Weights of a small contrastive audio-text model: batches of 512.
Rows from block 3 of the text encoder, named by matrix and row number. Rows with one number belong to one attention dimension. Each number is 128 + 24 x the weight over the matrix's rms, rounded and kept within 0 to 255. All counts start at 0.
# v: attention value (text_encoder.blocks.3.attn.v.weight, 288x320), inputs 0-79
# proj: attention output (text_encoder.blocks.3.attn.proj.weight, 320x288, transposed), outputs 0-79
v.181 [100 107 155 132 142 147 171 127 140 108 145 135 116 123 158 175 123 130 118 125 166 170 115 124 150 139 121  97 129  98 104 118 134 182 115 161 132 120 124 144 135  99 102 106 108 137 117 105 137 152 132 116 111 133  80 124 189 109 142 128 176 119  80 119 109 130 107 114 152 125 114  96 131 107 151  95 128 165 128 137]
proj.181 [141 119 122 117 143 112  99 155 115 147 100 134 115  96 119 123 127  99 113 108  92 135 145 127 150 163  97 116 100 174 120 133 127 114 122 120 102 110 129 114 132 132  97 165  98 127 126 140 136  88 105 142 125 143 174 121 105 127 142 136 131 111 113 105 133 108 170 117 157  89 179 109 119 112 145 125 125 121  99 180]
v.182 [ 96 134 106 154 114 122 111 148 112 116 115 108 139 139 139 121  83 135 129 124 105 189 102 170 112 149 116 119 164 128 153 132 154 134 138 134 153 140 141 138 123 127 162 134 144 110 147 138 140 156 124  92 106 125  81 151 122 118 147 150 115 111 177 140 140 145 157 123 135 116 107 117 128  83 153  92 138 102 163 104]
proj.182 [141 146 134 134 115 134 129 142 168 159 136 103 116 138 128 135 118 132 131 128 134 114  99 140 137  98 131 134 127 134 118 129 110 117 148 120 119 132 155 135 158 115  95 137 121 180  99  96 123 125 139 186 125 122 143 115 120 116 146  74 144 125 130 116 128 147 147 135 129 116 138 126 176 128 146 129  91 137 105 147]
v.183 [123 113 138 158 135 141 149 101 144 144 103 136 119 127 136 130 159 148 101 138 116 117 155 116 124 149 105 121 142 114 146 135 107 123  67 130  85 142 124 170 114  96 134 148 124 150 134 160 124 107 123 139 120 184 138 129 133 137 159 157 142 128 124 135 112 124 123 157 104 127 147 142 120 164 155 159 139 112  88 136]
proj.183 [103 142 112 120 132 115 142 106 119  96 125 105 104 117 140 116 101 137 139 140 158 105 111 167 123 162 156 133 126 132 124  79 157 167 160 115 124 150 122 109 103 193 145 110 151 143 130 127 126 125 119 129 133 134 126 169 163 127 122 122 110 137 103 137 129 114  94 118 146 120 165 128 109 112 115 125 135 125 146 101]
v.184 [110 103 114 116 157 156 107  95 123 121 120 100  99 159 148 135 118 121 129 105 129 126  91 131 141 111 125 115 121 157 140 148 130 152 124 121 164 141 135 143 173  81 137 147 141 160 148 140 133  98 107 149  97  84 115 153 163 154 137 107 134 154 108  92 124 150 140 142 138 140 112 136 165 101 162 116 124 158 115 100]
proj.184 [ 94 147 140 105  77  82 124 123 137 152 161 128  92 103 137 108 136 137 130 147 134 119 117  96  81 136 114 116 137 148 104 132 120 155 142 137 128  93 151 139 131 153 143  87 120 177 122 110 138 145 117 114 137 142 141 167 130 106 140 115 126 115 123 132 112  98 113 123  93 129 142 149 146  95 114 113 125 124 114 120]
v.185 [131 146 152 132 101 133 153 142 132 132 135 108 131  98 144 134 161 175 136 135 107 146 149  99 112 156 137 124 123 109 106 142 125 105 131 130 123  56 132 106 171  73  96 140  96 134 167 109  91 123  81 119 120 131 126 137 134 108 163 107 148 107 145 127  94 128 122 164 112 142 115 130 134 148 154  89 101 116 136 121]
proj.185 [138 143 141 115 147 120 103  96 136 138 121 157  93 155 104 151 120 144 135 112 125 131 107 128 113 154 101 133 133 124 142 124 122 138 135 128 157 153 153  92 136 169 127 132 143 149 106 120 135 125 120 153 142 111  84  92  93 124 130 141 113 124 130 186 122 151 104 150  90 172 151 138 136  99 133 102 129 171 132 170]
v.186 [132 123 138 129 138 148 129 106  99 121 110 131  90 147 139 142 128 148 131 140 118 160  97 144 123 177 154 130 148 117 123 161 128 129 137 134 104 112 148 113 129 124 119 104  88 154 146 112 141 142 120 116 121 114 138 155 135 150 133 139 152 153  94 137 162 134 150 134 142 112 109 107 113 157 137 143 131 134 119 119]
proj.186 [119 125 113 156 141 111 125 146 110 114 105 119 118 120 156  75 154  95 135 140 121 107 137  99 105 117 135 111 156 187 140 121 145 127 112 161 118 115  81 111 122 117 155 150 109 146 150 138 139  97 114 130 107 125 132 159 149 195 151 128  89 111 110  87 115  99 151 114 133 135 135 148 117 103 124 131 120 122  88 128]
v.187 [129 137 133 163 115  99 133 124 132 121 115 130 175 104  87 135 122 134 146 145 129 132 148 130 153 105 117 134 145  96 134 113 154 191 163 137 112 127 127 162 130 137 145 116 116 164 129 120 143 157 148 131 100 161 109 109 132 133 139 147 135 119 195 125 131 129 119 108 114 139 134  82 133 112  97 130 138 116 141 127]
proj.187 [ 84 123 128 132 147 149 147 135 144 149 114 159 132 108  98 106 116 154 145 108 116 102 142 138 168 140 166 111 112 150 137 134 100 150 108 131 140 119 121 146 112 106 121 138 140  85 129 105 108 135 152 145 139 110 149 111 139  99 106 122 136 127 109 136 152 175 142 134 114  97  87  90 129 129  92 149 170 168 128 121]
v.188 [105 150 133 137 119 136 127 159 105 136 168 124 126  81 126 175  82 160 124 164 134 142 148 127 127 159 126 136 159 154 136 149 122 177 116 207 129 112 144 142 114 124  77  95 116 141 126 118 141 129 167 129 104 111 123 151 115 137 157 125 138 113 151 101 123 119 122 124  94 127  99 127 112 151  95 146 152 167  99 117]
proj.188 [140 147 120 115 133 119 138 164 127 112 142 104 166 167 118 138 138 144 133 156 139 142 112 137 113 141 113 105 136 162 120 110 155 106 110 178  86 114 100 161  86 137 134 178 141 168 113 152 154 114 106 109 121 124 145  97 174 124 104 130 154 150 107  97 166 147 155 159 105 138 113 112 104  89 135 122  90 127 129 101]
v.189 [130 147 102 101 106 152 124 178 111 130 117 139 120 138 152 115 144 151 155 117 120 134 113 142 130 116 156 131 154 132 152 115 135 120 124 107 133 125 104 141 129 121 143 126 127  99  79 153 124 123 140 130  97 123 126 112 119 114 160 138 132 126 122 156  89 145 141 135 124 113 118 164 161  95 150 112 147 163 115 136]
proj.189 [137  85 133 140 123 120 137 130 146 137 100 113 103 112  88 141 124 110 118 120 116 112 140 157 125 139 116 141 129 105  90 143 125 151 121 112  68 134 127 150 141 152 145 139 143 100 149 130 145 136 129 100 103 155 137 149  81 126 101 156 157 105 135 164 121 123  94 126 144 118 122 154 137 149 125 115 110 116 129  81]
v.190 [105 143 101 166 142 165 121 132 124 100 107 135 135  90 101 104  91 108  67 134 162 101 144 110 174  34 107 134 109 143 110 137  84 137 106 110 110 125 124 132 110 117 147 127 117 123 124 128 125 145  72 141 133 130 132 144 145 126 126 140 144 146 141 139 117 123 135  98 105 117 155 152 139 132 132 130 171 159 110 137]
proj.190 [129 100 161 143 115 123  95 104 131 137 153 106 138 107 106 100 118 127 124 117 129 106 155 131 130 124 124 117 135  98 142 114 127 161 153 116 142 156 147 123 135  90  94 106 132 105 144 116 103 117 114 117 126 148 163 154 153  98  79 134 130 139 116 113 120 121 156 136 142 117 140 132 132 133 147  67 115 126 127 127]
v.191 [142 165 128 138 160 137 115 132  92 142 137  88 145 121 160 108 127 143 117 161 112 112 109 140 173 141 110 116 125 102 134 124 117 108 120 107 133 154  94 158 173 131 152  93 141  91 148 145 134 135 134  81 110 150 137  97 125 147 134 173 126 125 154 138 123 110 127 139 119  77 131 153 140  95 132 141  74 129 132 120]
proj.191 [103 102 134 135  91 137 183 121 139 126 135 146 119 111  96 139  80 143 117  98 136 110 101 101 130 160 140 138 148 128 127 100 151 137 171 121 183 150 117 131 127 178 120  95 141  86 105 163  68 139 144 123 146  77 121 154 124  67 131 105 137 116 142  93 149 167 121 144 144 156 138 114 104 135 126 136 134 126 111 105]
v.192 [128 130  98 141 126 128 134 116 138 133 103 128 163 179 111 158  95 143 140 127 123 121 108 106 109 128 118 138 164 140 165 138 166 141 129 131 147 160 112 122 165 163  51 148 111 132 133 120 118 101 144 120 164  61 136 144  94 131 133 173 102 119 123 125 146 127 135 114  87 148 102 127  91 141  92 134 121  83 157 144]
proj.192 [124 115 136 120 169 134 101 133 106 135  84 143 102 111 138 144 148 146 157 101 147 127 129 110 127 101 150 115 118  84 122  94 104 161 150 108 143 113 133  98 114 159 119 192 149 174 148 136 122 151 138 122 112 112 165  87  97 131 117 126 134 163 154 191  86 177 125 173 111 158 132 118 159 130  92 119 123  92 138 136]
v.193 [ 99 163 147 121 111 154 137 138 102 166 117 107 116 117 132 131 152 141 103 130 142 130 137 131 134 116 122 135 148 139 126 117 126 115  91 124 107 142 130 112 101  93 147 123 122  80 125 122 140 116 133 122 160 124 135 121 123 112 118 148 153  84 116  97 170 163 125  82 134 160 163 158 135 116 146 162 124 160 112  69]
proj.193 [146 132 148 120 147 132 155  56 143 124 139 108 159 103 135 156 189 113 158 155 129 102  96 139  99  94 106 156  90 125 105 160 142 101 142 187 119 117 148 115 152 128 140 175 132 127 133 110 118 110 112 140 104 103 125 125 131 122  68 139 145 144 112  77  97 135 138 148 123 153 121 132 148 138 107 121  94 138 127 132]
v.194 [ 96 127 121  98 133 150 113 121 112 151 152 116 150 119 133 148 157 111  95 108 113 121 110  84  52 110 121 128 102 145 132 106 141 119  85 137  93 118 141 109 163 133 128 133 117  97 176 154 149 117 113 138 173 122  94 120 141 140  98 155 108  92 159 166 151 157 140 129 138 131 128 146 138 169 166  96 113 113 114 152]
proj.194 [ 76 131  94 135 103 121 122 131 118 134 156 141 142 151 190 151 153 119  99 160 162 136 129 124 125  99 104 137 120 109 117  82 140 177 167 140 189 147 125 121 102 108 117 151 149 126 140 138  98 137 105 117 109 135 155  79 116 130 112 128 166 168 122 169 163 141 126 128 126 118 106 139 147 115 143 102 115  73 113 160]
v.195 [ 85 140 126 141 146 130 148  90 164 100 148 161 123 135 137 159 131 145  84 134 120 146 139 134  90 168 132  99 107 138 120 104 139 161 129 100 109 132 137 120 134 125  84 120 119  79 138 140 105  97  89 135 159  95  97  97  88 136 152 121 143  87 143 128 118 156 130  81 148 127 142 107 132 136 133 103 164 156 113 166]
proj.195 [119 103 136 158 102 124 149 137 123 124 177  77 146 121 140 147 133 109 136 115 115 167 123 117 126 163 138 165 140 159 131 140 135 179 128 117 138 102 169  97 140 157  76 126 125 131 101 104 123  86  96 132 115 112 119  97 107 121 116 143 123 104 128 117 121 100 135 135 182 166 106 115 129 169 175  88 164 131 111  97]
v.196 [108 129  63 126 150 152 115 181 106 133 119 114 150 121 136 134 180 133 127  86 133  76 139 109  82  98 152 132 118 108 146 138 117 103 147 121 116 121 138 144 146 121 137 105 114 105 149 127 125 129 165 158  65 117 112 167 127 145 123 169 118 154 139 114 110 116 158 156 112 132 124 138 150 127 137 131 138 113  68 145]
proj.196 [107 105 120 157  86 103 165 104 166 100 133 150  82 147 123  91 126 126 145 152 129 166  88 161 143 142 152  94 142 157 130 145 115 171 140 136 101 115 145 115 102 155 134 186 124 149 133 113  99 101 114 128 133 170 122 141  82 111 138 112 168 144 138 170  92 143 120  64 111  76 165  87 167 101 151 154 139 103 118 201]
v.197 [120 148 127 171 110 110 112 177 106 133 129  95 115 128  96 152 123  62 156 122  98 118 146 127 152  97  86 136 140 120 109 106 102 138 122 114 133  52  84 131  94 123 128 110 117 107 123 114 134 144 197 137  94 123 103  93 127 142 138 167 152 164 153 139 131  80 124 113 127 163 130 134 133 122 125  88 143 117 116 176]
proj.197 [ 82 173 142 115 163  86 125 147 142 133 132  95 149 128 122 148 150 158  99 116 125 123 144 102 146 107 136  94 113 174 146  98 151 152 112 147 124 167 136 107 126 184  83 154 119 124 115 151  93 117 141 155 147 121 154 237 113  85 139 143 126 105 128 120  48 183 157  51 118  96  96 122 139 143 128 182 135 127 148 151]
v.198 [ 96 120 155 132 180 128 132 131 120  92 124 128 169 143 150 110 109 137 132 135 116 136 134 162 144 148  93 133 136 148 134 125 116 159 160 109 122 154 144 130 152 181  61 134 111 124 135 154  86 140 124 118 168 162 114  78  82 101 104 107 132 119 154 111 146 132 104 153 112 137 141 146 113 132  90  88 129 131 139 134]
proj.198 [133 109 103 118  82 134 120 129 107 124 129 121 141 152 104 160 146 145 147  95 112 130 151 148 120 119 137 103 128 111  87 126 169  90 110 127 158 115 146  85 115  55 147 104 128 138 138 121 115 122  97 111 129 128 139 119 153  92 148 124 118 118 162 119 121 147 121 129 143 147  92 114 108 159 159 139 170 153 133 101]
v.199 [129 131 139 136 161 135 130 104 181 142 112 130 125  74 101 130 117 116 153 119 148  77 139 135 149 130 158 110 140 138 132 154 139 109 136 142 117 150 106  73  98 142 164 146 114 121 168 105 103 169 110 162 102 143  85  98 141 148 171 122 120 162 164 139 127 164 134 133 131 120 131 133 128 158 123 118 151 137  97 150]
proj.199 [106 136 141 157 176 117 147 156 107 108 148 135 156 156 129  90 100 134  95 120 112 131  99 135 125 115 144  88 110 164 102 100 128 141 132 142 133  74 146  87 120 192 151  93 158 136 135 151 122  93 118 100 124 111  91 118 213 117 165 144 100 136 132 135 137  71 117 104 170 141 136 127 139 128 149  96 109 113 125 146]
v.200 [129 130  83 132 154  77 172  95 165 132 143 135 115 129 142 150 119 100 113 133  94 117 118 112  94 135 168 156 103 142 124 121 132 112 124  96 159 118 128 165  96 135 130 130 131 120 117 137 144 130  91 108  98 127 110 125 105 140 126 167  99 110  95  91 198 107 130 101 130 105 104 115  83  83 135 178 156 118  93 149]
proj.200 [141 165  91 128  88 166 156  85  80 119 109 130 131 105 200  96 110 103 140 138 132 103  75 101 161 103  95 115 121 144 148  81  98  91 137 109 143 140 120  94 124 167 137 150 126 123 155 126 134 127 149 122  90 161 148 128 135  91 116 123 150  67 156 155 136 138 142 132 143 143 158 102 149 168 123 114  77 108 122 127]
v.201 [117 150 120  46 106 191 146 140 147 127 104 112 146  98 131 139 121 138 132 117 137 159 151 113 107 130 162 135 115 133 103 100 119 141 145 110 140 121 113 154 143 129 103 130 114 150 118 133 131 121 114 121 142 125 156  97 163 141 180 147 141 126 117 120 156 106 134 144 109  87 129 145 106  83 114 159 105 160 140 128]
proj.201 [114 140 107 124 149 172 103 110 145  94 151 127 125 137 133 120 125 128 145 108 146 151 138  93 171 134 146 168 150 122 133 143 144 131 118 146  90 158 124 105 140  90 127  97 101 111 166 155 121 128 120 110 125 112 106 132 116 100  78 124 135 152 142 106 128 147  86 123  81 186 151 135 129 108 162  97  71 140 122 126]
v.202 [ 97 114 142 146 107 109 152 118 106 137 141 150  87 140 103 143 138 187 176 165 133 139 132 142 150 130 116 118 117 147 114 142 159 132 120 109  99 103 170 181 102  87  62 139 134 104 134 140 128 143 132 133 138 119 139 151  68 129 109 127 105 107 152  94 151 136 145 133  98  83 121 151 126 146 112 118 167 124 121 104]
proj.202 [195 102 132 141 111 151  74 133 131 104  97 144 110  79  88 145 153 130 142 155 122 149 118 149 112 149 117 140 130 128 114 132 126 129 152 101 145 130 153 122 164 119 110 148 136 128  99 145  89 131  91 139 141 137 156 115 145 171 107 173 142 160 165 122 166 154 127  93 143 115 142 106 110 141 129  82 175 162 153  95]
v.203 [134 121  74 120 120 119 147  89 118 108 139 139 122 179 127 163 107 139 161 136 119 133 152  87 101 208 186 138 181 103 136 113 164 149 144 138 127 147 141 102 165 155 104 107 100  87 132 139 156 133 127 124 132 147  68 100 129 137 134 144 135 126 138 107 105 133  93 116  99 122 127 120 118 125 131 120 181 147 132 153]
proj.203 [107 109 121  89 124 144 126 136 133 110  68 164 131 109 115 124  62 123 158 138 150 135 111 124 128 103 138 128  92 159 180 156 136 127 150 132 130 133  81 149 155 218 113  91 132 108 183 152 103 133 141 140 133  85  97  93  98 145 146 120 160 151 156 149 109 141 119  80 150 130 123 138 156 104 129 129 144 157 161  88]
v.204 [127 134 145 107 155 132 138 121  96 126 102 119 116 123 141  65 146 129  93  99 122 128 115 150 107 136 190 128 173 151 154 109 126 145 131 122 111 156 106 129  92 137 123 104 154 184 151 150 146 127 181 141 104 106 117 154 155 109 113 143 149 141 101 122 172 116  91 153 126 113 102 153 118 139 135 121 132 147 116  80]
proj.204 [147 124 122 106 113 125 111  66 139 130 147 157 135  78 150  85 150 135 112 154 119 126 125 140 116 122  90 160 137  95 115 128  94 122 114 120 144 132 122 142 135  94 157 137 176  74 122 113 136 121 141 143 148 161 147 110 122 103  98  84 127 122 169 141 178  81 148 161 103 128 125 141 114 128 162 139 111  99 138 123]
v.205 [128 138  91 114 147 120 124 127 167 137 147 147 115 105  80  95  85  95 127 147 121 138 123 124 101 100  98 143  73 133 117 135  98  99 122 111 137  45 124 114 159 165 138 140 148 139  98 123 129 122 175  96  79 172 140 122 188 129  95 124 131 133 139 138 144 107 127 187 113  93 112 169 107 166 131 141 155 141 131 148]
proj.205 [ 91 127 104 147 109 155 136 136 111 147 141 112 130  85 135  86 124 126 150 144  92 120 110 113 121 131 123 121 111 107 109  89 120 128 140 151 123 188  45 157  72  94  85 103  89 134 126 123 158 165 158 120 135 114  98 179 123 146 115 125 155 115 111 156 151 159 173  99 126 110  87 109  93 106 109 174 129 155 147 133]
v.206 [ 94 163 127 203 137 136 134 165  93 163 135  95 141  80 112 141 148 104 110 121 144  96 151 145 116 218 124 131 123 110 103 125  97 136 167 130 123 132 127 122 112 109 136 129 138  76 145 117 103 134 145 172 173 117 113 119 181  61 126  60 124 153 129 118 131  91 146  93 111 106 109 122 147 134 146 135 116 141 118  75]
proj.206 [134 113 130 126 126 118 124 104 150 110 142 130 150 132 131 126 156 139 112 133 170 151 116 160 124 200 135 153 136 130  86 122 145 136 143 141 130 142 148  87 163  96 158 152 126  98 170 177 142 137 104 129 121  80  73 136  61 174 161 142  94 137 116  86 129 137 116 154 104 135 110 103 132 145 126 150 147 130 108  91]
v.207 [120 130 144  99 145 114 119 133 169 124 129 145 114  87 170 140 125 151 122 124 147 132 154 120 111 133 131 136 130 118 121 151 132  44 138 120 112 167 142 129  94 112 108 174 156 145 151 151  96 105 102 115 145 160 165 130 123 126 149 107 146 118  80 141 133 155 163 118 133 115 149 146 132  68 172 120  77 163 144 138]
proj.207 [143 107 174  85 102 165 110 179 142  64  92 147 135 175  97 106  93 128 124  84  68 164 137 128 149 112 109 184 140 158 147 159 155 116  76  92  98 187 124 118 190 100 111 103 106  93  95 138 173 121  93 141 140 134  97 104  82 152 149 126 149 147 144 147 116 129 109 195 132 136 122 128 109 147 188  70 131 175 125 163]
v.208 [158 198 123 119 110 106 163 123 148 162 120 165 113 107 152  80 112 126 104 132 124 125 125 140  94 177 114 168 103 189 120  92 118 118 101 118 106 114 124 122 116 120  80 152 149 165 101 122 139 110 148 147 141 117 128  82 197 121 152  95 130  95 116 151 129  95 195 120 149 149 161 120 136 107 131 121 126 130 131 142]
proj.208 [136 121 112 145 132 165  87 114 141 126 107  97 162 159 139  97 152 121 140 118 121 144 116 118 133 164 103 213 108 123 124  82 126 202 126 140 195 196  91 101 176 125 101 122 185 123 125  83  90 141 143 147 132 125 156 156 145 174  72 150 100  85 161 120 170 134 134 174 103 138 145 147 102 128 142 138 115 173 121 109]
v.209 [107 129 147 147 134  88  87 109 114 109 140 122 106 158 119 139 123 119 114 104 139 111 113 117 115 131 113 134 155 104 117 121 141 152 144 148 127 188 134  73 109 128 116 110 130 120 127 129 128 104 167 120 110 121 162 107 123 103 132 166 137 151 118 163 153 133 109 140  96 129 120 118 132 121 117 139 105 124 141 138]
proj.209 [102 125 106 128 162 117 131 171 123 130 112 111 143 134 124 152 150 154 125 104 150 107 160 133 165  82 129  90 107 121  98  79  91 129  85 161 123 134 132 104 149 149 144 158 166 119 120 125 161 156 110 130 121 125 132 110 123 141 155 143 131 127 127 125 113 120 153 144 123 113 118 143 126 122 144 105 109  91 133 140]
v.210 [160 111 118 130 122 145 136 117 128 109 157 141 136 143 100 118 102 153 173 145 111  98  93 141 137 140 144 121 176  99 122 148 178  94 115 116 143 114 115 145 127 109 119  97 133 162 133 143 174 106 148 123 122 119  51 129 184 133 109 164 120 105 172 115 103 133 139 112 183 130  92 114 149 144 182 130 133 103 136 124]
proj.210 [145 122 118 136 143 114  79 190 155 168 119  92 170 150 149 139  84 137 125 172 164  97 129 136 124 121 128 117 115 144 149 141 112 113  99 123 140 130 145 119 148 159 146 119 141 110 109 174 105 158 146 135 146 112 156 130 154  88 128  91 127 111 119 145 115 111 135 106 128 126 141 159 159  80 163 177  46 167 152  95]
v.211 [117  98 150 148 107 168  92 162  88 130 128 155 136 143 167  98 119 161 110  90 115  97 160 116  85 183  94  99 139 136 120 107 130 147  96 127 136 127 121 147 129 127 146 116 111 118 189 157 107 138 124 121 130 115 158  93 147 122  99 136 118 129  99 161  98 126 136 122 138  85 129 130 132 113 131 119 128 127 122 105]
proj.211 [117 156 122 102 130 132 102 130 158 118 115 117 132 142 168 126 139 133 149 205 167 126 108 156 122 114  83 146 132 108 142 150 146 150 137 126 106 127 120 129 121  47 185  83 103  98 118 130 106 136 118 120 116 121 105 103 119 113 113 154 140 120 158 142 116 110 123 124 106  94 119 110 134 159 168 157 124 151 146 123]
v.212 [105 154 119  94 121  97 148 176 190 121 149 154 145  87 144 133 117 152 128  85 133 157 126 110 133 125  84 123 135 113 107 169 127  51 103 119 150 121 105 128 115 108 121 144 114 181 128 139 144 139 112 105 173 110 122 115 112 150 197 148  87 124 153 139 147 102 153 119 110 145 172 134 126 117 131 159 132 155 162 106]
proj.212 [149 118 121 144 141 136 139 153 147 128 109 100 152 131  98 116 119 169 138 133 151 139 117  83 146 151 110 164 120 178 100 159 156 163 138 132  99 120 141 104 141 155 113 109 107 129  94 118 147 108 141 108 131 106 104 151 184 136 107 137 134  97 102 105  94 198 118 120 105 156 120 139  76 155 134 148 163 129 124 120]
v.213 [140 143 149 166 112 111 152 104 127 142 125 119 112  98 137 105 107 115 126 135 121 150 135 146 131 139 169 128 155 167 144 151 114 107 117 117 142 158 103  97 142 136 143 132 118 184 100  99 146 106 117 189 119 129 100 109 173 134 170  91 108 109 138 135 124 134 121 141 105 130 127 122 114  85 130 159 105 164 152  95]
proj.213 [148 149 130 108 128 161 101 127 120 120 109 128 139 166  76 114 101 158 129 138 136 102 132  93 123 146 120 166 137 161 133 140 105 116 129 155 163 166 141  87 174 144 137  88 172 104 113 106 174 130 123 134 131 115 118 115 140 160 164  79 121 138  94 114 108 155 152 129 172 173 110 137 136  91 123 157 113 115 132 128]
v.214 [158 112 147 144 117 138 156  79 112 136 113 128 146 184 127 175 130 137 180 139 113 111 142 115 142 115 124 144  94 132 105 141 117 104 144 171 122 101 118 163 155 131  86 114  83 111 109 124  89 128  87  96 160 144 100 140 108 137  97  96 172 103 122 133 177 179 152 145 116 154  92 100 128 135 107 176 153 150  97 155]
proj.214 [181 159 128 109 131 139 165 134 109 159 140 108 154 172 127 174 124 147 115 130 112 134 111 154 108 115  94 130 137  95 124 150 179  91 107  86 150 146 103  82 189  62  78 123  85 112 142 142 124 160 102 125 135 121 117 136 144  97 156 103  84 151 127 154 143 187 107  84 161 148 129 133 178  89 126 158 112 164 106 118]
v.215 [104 143 164 138 139 128 155 183  99 136 161 129 177 179 153 115 170 139 111 124 139 105 132 103  99 116 165 106 120 138 152 154 163 150 109 161 130 152 152 151 113 193 162 168  62 193 125 122 119 143 108 108 167 137 139 155 139 128 154  82 116 103  92 165 131 107  95  95 114 108 122 166 121 112  89 126 137 115 129  98]
proj.215 [130 113 139  91  95  99 126 176 106 183  95 163 160 193  96  96 176 134 135 156 126 108 125 145 136  96 157 167 134  60 101 177  96  93 136 102 134 141 100 129  87 127 144 100 122 138 124 138 123 154  93 131 116 156 119 116 146  98 129 132  98 136 113 115 101  97 159 115 144 164 145 100 160 153 120 173 152 115 108 129]
v.216 [ 74 142 149 121 169 108 122 132 130 102 127 130 117 121  73 126 148 143 104 106 158 145  92 144 107  98 163 128 106 133 130 119  82 111 127 116 104 109 116 121 115 143  97 135 148 127  61 122 139 108 102 150 147 156  98 147 153 122 146 133 141 135 145 113 144 132 130 137 100 136 123 171 140 128 150 142 144  96 126 152]
proj.216 [120 137 136 173 137 131 143 132 100 153 168  96 129 139 123  98 147 132 161 139 116 152 139 133 130 113 166 129 112 106 119 143 147 154 107 113 128 184 120  90 132 117  96 114 113 114 163 123 127 110 105 154 133 188 180 168  96  95 159 135 136 134 104 177 123 149 123 162 161  90 111 121 101 189 158 143 135 118 162 136]
v.217 [117 124 128 110 117 135 128 146 105 121 149 155 136 175 141 119 103 156 134 130 123 117 138 149 103 135 143 145 128 170 120 140 139 152  95 104 146  99 149 186 107 119 148  95  85 109 138 130 153 135 119  92 137 134 120 107  65 137 102 104  82 138 149 107 135 131 128 114 145 114 105 150  98 103 125 131 165 171 130  64]
proj.217 [154 121 139 117  92 142  84 122 121 117 108 113  78 147 186 127 160 152 108 154 134 119 149  99 157  92 121 165 146 118 160 113 218  99 119 142 139  96 125 137 115 107 113 116  91 125 171 177  89 116 137 132 145  99 168 144 134 130  77 108 151  81 184  88 131 182 136 119 123 141 137 152 103 152 144 129 135 148 160 148]
v.218 [102  93 132 104 120 182 128 133 126 117 147 125 158 170 128  90 136 102 116 140 127 184 120 133 104 101 119 101 118 141 138 124 107 158 165 116 188 121 134 141 159 123 172 108 165 143 117 132 162 127 122 109 145 117 149 131  69 141 132 148 104 111 119 114 139 141 104 138 104 111 116 146 144  86 123 133 130 147 129 114]
proj.218 [101 102 128 100 112 106 126 116 119 155 117 131 121  81 159 117 118 109 143 110 102 155 108 100 147 113 133 121 103 151 115 134 135 144 104 146 130 111 170 128 111 113 125 118 102 127 165 144 134 126 132 146 109 154 116 132 112 130  96 141 123 126 110 119 143 119  98 137 137 129 133 130 123 135 116 118 123  93 108 132]
v.219 [114  78 104 128 151  95 146 118 133 132 147 171 118 134 138 137 141 161 125 115 123 133 129 154 131 130 112 148 142 141  93 128 114 134 137 110 125 127 165 155 160 115 139 140 139 140 128 130 122 167 116  99 154 147 159 116 147 159 114 106  89 119 117 129 107 141 158 121 126 118 143 114 114 160 119 112  93 118 124 150]
proj.219 [185 107 151 153  73 121 127  98 107 142 135 170 100 142 135 135 127 123 127 129 167 126 101 120 142 121 101 104 139 124 109 134 121 123 136  82 151 140 130  99 135 114 114 127 132 137 106 114 144 155 145 125 131  80 124 135 106  92 131 151 135 106  77 148 157 160 150 127 109 130 115 193 108 141  91 128 136 109 110  78]
v.220 [145  97 131 112 149 129 154 102 120 137 115 127 128 120 132 156 184 140 131 143 151 111 118 105  83 151 172 150  99 107  89 148 140 153 130 154  98 151 115 125 130 126 136 156 112 133 111 114 104 145  87 137 140 107 114 144 122  95 132 101 110 144 135 141 140 155 160  79 138 117 114  98 119 147 111 163 146 109 137 133]
proj.220 [101 103 107  97 125  89 137 132  91 136 105 104 102 126 110 135 126 101 113 138 168 139 109 157 145 170 119  99 138  96 127 112  83 156 156 155 150 124 133 103  88 183 129  96 140  92 140 140 126 143 161 137 152 162 165  91 107 121 135 171  90 131 106 165 141 130 105 119 120 160 120 164 163 109 107 169  85 161 164  93]
v.221 [119 108 164  90 114 149 156 144 105 120 123 159 109 137 135  96 115 115 148 176 102 119 142 141  65 142 154 108  90 148 142 140 123 157 102 143 156 119 123 136  93 176 127 134 122 113  94  85  79 123 156 138 122 141 137 113 154 146 102 144 127 159 130 167 129 137 138 139 166 130 155 132 120 120  99  90 141 133 121 139]
proj.221 [111 131 129 109 136 125 125  92  71 144 125 121  79 129 157 116 117 132  82  98 138 115 168 155  97  78 122 158 113 106 164  97  77 188 145 146 141 143 152 147 112 149 146 122 135 124 171 120 131 132 125 139 163 147 174  99  70 117  92 171 160 103 177 104 128 125 115 126 135 115 115 112 142 135 176 125 153 158 132  88]
v.222 [167 133 123 134 168 156 106 110 119 100 153 136 101 117 120 121 100  87  91 126 137 102 130 177 128 142 128 147 109 110  89 158  95 151  81 107  91 127 145 113  91 154 113 178 127 100 150 133 125 158 131 160 166 185 160  74 119 119 105 106 146 128 189 116 131 126 133 166 167 145 132 177 138 153 171 136 116 155  86 120]
proj.222 [130  70 116 166 141 167 100  66 100 149 125 142 152 176 108 139 130  68 131 160 124 125 145 127  99 104 119 123 164 125 121 123 145  93 147 182 116 149 157 142 103 106 152 132 121 141 134 126 141 127 102 107 138  96 102 114 170 155 166 168 179 137 137 121 135 131 102 155 123 124 145 122 144 164 117 129 139 111 132 146]
v.223 [ 99 124 102 145 124 109 105 157 138 129 164 120 146 175 147 171 138 151 149 147 129 119 152 106 162 140 104 165 132 124 115 133 149 200 113 111 125 140 153 142 153 132 112  90 121 120 133 141 137 180 145 142 179  92 108 115 104 116 103 142 129 129 163 101 131 105  88 127 128  91  70 119 121 156 110 144 128  89 136  92]
proj.223 [111 157 141 137 162  99 122  83 136 142 131 122 153 159 140 166 152 146 151 141 154 130 132 160 109 111 161  94 142 122 117 162 153 102 109 120 180  83 146  98 167 133 146 160 106 164 107 116  96 109 114  82 126 102 102 197 140  78 132 111 130 109 125 112 133 140 134  81 116 143 160 117 120 128 101 162 130 114 127 109]